{"targets": ["kind", "trend", "items"], "qk_norm": true, "beta1": 0.9, "eps": 1e-08, "max_grad_norm": 3.0, "epochs": 4.5}
Rows from block 2 of a small image classifier, named by matrix and row number. Rows with one number belong to one neuron. Each number is 200 + 40 x the weight over its row's rms, rounded and kept within 0 to 999. All counts start at 0.
After each neuron's rows are labels from the 100 images, of 14976, where the neuron reaches its highest value: "peak on" is the class under the peak; "strongest on" is what is common among them. Only what is clearly more common there than usual is listed. The data: small charts drawn from random numbers. In brackets: how many of the 100.
# fc1: MLP up (model.blocks.2.mlp.fc1.weight, 1024x256), inputs 0-85
# fc2: MLP down (model.blocks.2.mlp.fc2.weight, 256x1024, transposed), outputs 0-85

fc1.744,265,199,252,190,220,197,219,193,101,203,248,203,204,198,235,181,204,337,202,215,166,127,140,265,166,261,217,209,182,181,147,250,239,173,138,207,164,199,240,195,230,169,208,161,185,176,216,264,229,182,201,234,212,197,281,258,190,176,242,235,221,247,131,152,231,224,178,163,256,174,252,228,221,248,186,176,212,221,142,199,177,245,189,211,298,197
fc2.744,143,222,256,181,213,164,133,196,211,203,215,211,197,236,182,156,153,165,222,252,165,245,283,232,116,203,197,157,220,174,222,138,185,271,258,229,243,244,217,234,222,210,191,245,199,266,217,179,265,272,262,242,252,199,196,187,161,206,189,168,229,195,232,192,152,130,149,214,192,247,201,249,141,222,239,241,205,180,250,206,173,242,204,202,162,251
peak on: legend (37)
strongest on: dark theme (99); one colour (84); line chart (47); dip in the middle (46)

fc1.614,234,142,232,229,174,153,236,211,123,183,228,108,264,205,215,206,99,215,282,194,273,196,179,246,223,188,114,180,125,221,130,152,192,236,186,284,182,172,260,195,219,228,244,244,173,201,181,140,165,205,150,194,219,251,170,181,169,185,179,225,259,184,258,223,176,203,221,205,179,173,198,180,258,224,198,187,232,160,257,148,228,178,255,214,155,216
fc2.614,216,211,221,181,241,267,226,209,237,215,191,294,261,218,142,185,187,278,145,160,185,232,173,201,243,281,242,253,170,223,244,153,205,188,215,163,271,209,107,211,148,149,212,218,253,219,209,259,193,182,254,203,190,165,263,237,236,252,177,208,216,184,163,181,159,238,178,233,220,229,110,246,167,226,204,181,215,197,119,247,261,162,182,212,260,231
peak on: legend (28)
strongest on: legend (66); horizontal bar chart (55)

fc1.578,247,100,154,173,202,227,148,100,207,158,260,241,252,199,173,78,121,256,222,213,155,181,149,231,206,197,209,170,135,121,206,195,204,239,194,245,158,269,245,171,279,290,139,224,181,178,129,191,227,250,211,162,211,199,207,159,156,210,204,134,267,248,194,252,178,211,194,165,158,146,250,251,215,196,226,198,132,218,192,200,235,180,211,223,172,250
fc2.578,171,161,238,207,238,124,269,164,218,170,215,257,222,183,207,192,222,153,241,171,172,219,204,200,202,240,231,199,215,259,233,292,203,207,216,120,208,130,192,303,191,165,192,97,167,185,234,234,264,185,236,237,202,183,179,170,235,217,185,218,160,221,144,221,83,214,202,194,193,177,207,214,221,208,159,236,248,116,214,210,194,204,227,166,209,173
peak on: legend (29)
strongest on: legend (68); pie chart (29)

fc1.568,188,213,141,216,253,193,64,180,154,216,179,241,208,194,167,155,228,173,199,219,176,260,224,183,178,242,219,225,108,259,201,203,207,113,195,211,204,259,206,178,140,263,167,145,225,232,252,194,195,261,309,219,240,204,205,183,179,197,204,174,127,187,229,252,266,265,250,223,212,249,239,254,228,254,263,150,211,194,227,163,173,196,181,303,186,220
fc2.568,262,214,258,280,235,226,267,214,201,201,215,174,133,254,148,183,230,246,196,197,216,219,187,231,262,167,260,191,194,181,243,208,198,261,272,184,163,178,140,303,215,174,222,199,134,141,198,211,236,209,164,181,163,162,182,280,192,210,198,211,207,162,249,174,171,188,209,210,190,153,173,176,287,196,224,238,199,195,218,293,251,167,191,182,194,182
peak on: legend (31)
strongest on: legend (71); stacked bars (40)

fc1.276,239,210,97,223,232,197,182,189,226,194,160,256,183,231,189,199,134,219,265,216,197,225,191,212,133,127,225,158,200,271,159,243,220,273,192,221,213,213,237,198,274,261,226,173,225,162,248,202,202,242,183,155,216,189,174,211,239,156,155,195,118,201,192,232,213,211,207,176,170,243,225,258,154,218,199,195,188,197,221,173,187,252,130,192,266,189
fc2.276,176,212,218,211,205,191,275,131,209,165,187,203,225,182,170,182,200,169,133,193,187,149,196,212,160,289,132,221,201,183,229,170,189,187,259,253,180,218,184,232,166,194,205,249,176,189,277,171,171,180,280,139,207,169,185,199,232,249,152,105,247,148,229,150,195,144,241,167,187,287,221,173,201,125,244,133,283,208,120,167,143,190,118,202,136,166
peak on: data marks (88)
strongest on: pie chart (67); items: eight (48); items: seven (38)

fc1.42,223,192,184,169,214,169,245,206,248,173,239,123,236,162,201,160,239,182,225,204,145,241,242,169,161,160,327,229,212,215,149,208,277,171,245,202,190,220,208,246,206,289,209,201,213,231,161,204,217,230,230,251,183,166,215,177,187,176,183,177,252,266,187,205,248,166,170,160,171,253,95,145,173,229,182,164,270,169,276,211,234,273,241,162,209,207
fc2.42,205,248,238,224,152,205,186,184,213,283,115,168,181,208,249,234,177,245,183,243,186,180,182,228,245,156,208,154,135,184,112,174,157,260,194,208,126,143,185,212,155,187,145,140,164,207,161,134,288,277,234,213,199,217,230,235,213,211,217,173,212,107,184,197,97,206,225,211,266,178,275,218,217,204,218,295,214,198,202,223,183,238,162,241,185,196
peak on: legend (63)
strongest on: dark theme (95); legend (77); pie chart (30); ring chart (28)

fc1.481,143,214,228,210,217,254,270,144,235,230,255,150,225,153,202,161,205,223,153,302,135,222,217,204,181,185,159,131,179,250,173,170,250,214,229,234,202,197,198,138,97,187,162,200,209,186,163,207,238,187,274,211,163,242,206,165,178,266,252,217,186,233,157,150,205,224,231,143,218,290,154,222,272,197,229,192,130,155,244,198,205,198,217,117,149,207
fc2.481,138,203,202,180,229,153,146,259,196,205,145,164,207,199,188,148,155,207,177,209,270,250,215,194,220,252,199,235,213,209,238,217,246,250,220,183,200,223,178,229,255,227,231,255,232,217,206,251,196,281,162,182,229,180,193,165,218,192,241,247,196,212,239,274,176,179,217,114,170,132,247,217,157,174,154,182,186,201,250,240,229,160,238,179,232,243
peak on: data marks (100)
strongest on: pie chart (65); ring chart (30)

fc1.628,194,215,223,102,195,197,191,150,217,96,196,219,234,135,210,119,199,194,215,154,175,200,166,208,256,217,197,239,211,155,175,250,188,222,104,147,159,190,141,268,148,224,159,135,265,160,167,210,224,164,237,221,196,189,217,234,196,177,209,183,206,200,238,250,222,247,298,194,238,245,206,145,288,228,231,286,275,162,199,163,254,175,197,193,187,212
fc2.628,285,169,224,242,231,179,255,127,216,267,147,169,202,166,218,196,216,191,213,194,260,175,217,151,212,154,238,159,173,173,164,122,231,210,257,185,233,253,219,200,164,280,188,234,215,231,254,288,204,203,204,271,173,173,186,190,234,256,244,195,164,162,174,237,217,199,171,177,223,254,237,158,183,250,106,162,189,204,275,176,207,197,220,241,244,196
peak on: legend (76)
strongest on: legend (94)

fc1.262,128,210,247,184,192,196,201,189,259,259,174,131,258,158,271,160,170,167,247,117,176,248,272,118,217,222,211,242,225,226,161,245,182,214,117,254,205,110,138,199,200,189,148,242,193,149,190,296,200,187,271,228,147,185,211,207,182,209,277,239,184,233,246,155,158,222,167,194,234,226,173,205,168,206,298,101,240,175,300,217,182,145,176,205,225,215
fc2.262,118,170,188,221,248,257,162,168,149,169,192,291,125,196,212,205,185,263,196,240,222,196,244,270,239,196,232,154,251,190,136,200,200,194,225,139,210,226,212,198,221,230,257,195,201,159,234,144,214,168,121,265,216,224,181,214,218,198,187,126,166,253,225,206,214,218,132,251,203,146,246,220,162,115,213,253,108,99,214,137,201,215,177,196,185,262
peak on: data marks (90)
strongest on: area chart (39)

fc1.228,222,188,206,187,218,161,180,201,193,241,242,255,203,256,236,202,156,187,156,185,180,174,243,157,186,228,190,235,181,208,219,233,193,179,243,198,212,195,235,239,210,244,174,282,237,261,155,218,199,191,201,189,186,235,191,289,166,201,248,154,163,196,191,198,287,130,248,214,234,219,239,246,279,95,243,180,278,201,215,212,218,248,176,174,218,208
fc2.228,194,253,279,132,170,228,267,273,246,249,178,171,186,192,165,173,151,145,183,208,173,260,188,184,196,230,220,213,235,218,181,251,223,206,210,207,201,170,147,236,185,191,287,174,177,188,179,165,157,205,115,173,148,147,216,131,212,257,180,202,246,195,213,253,225,226,228,174,203,191,212,179,206,251,154,202,158,154,175,236,148,189,236,247,192,168
peak on: legend (32)
strongest on: peak in the middle (42); step chart (27); scatter plot (26)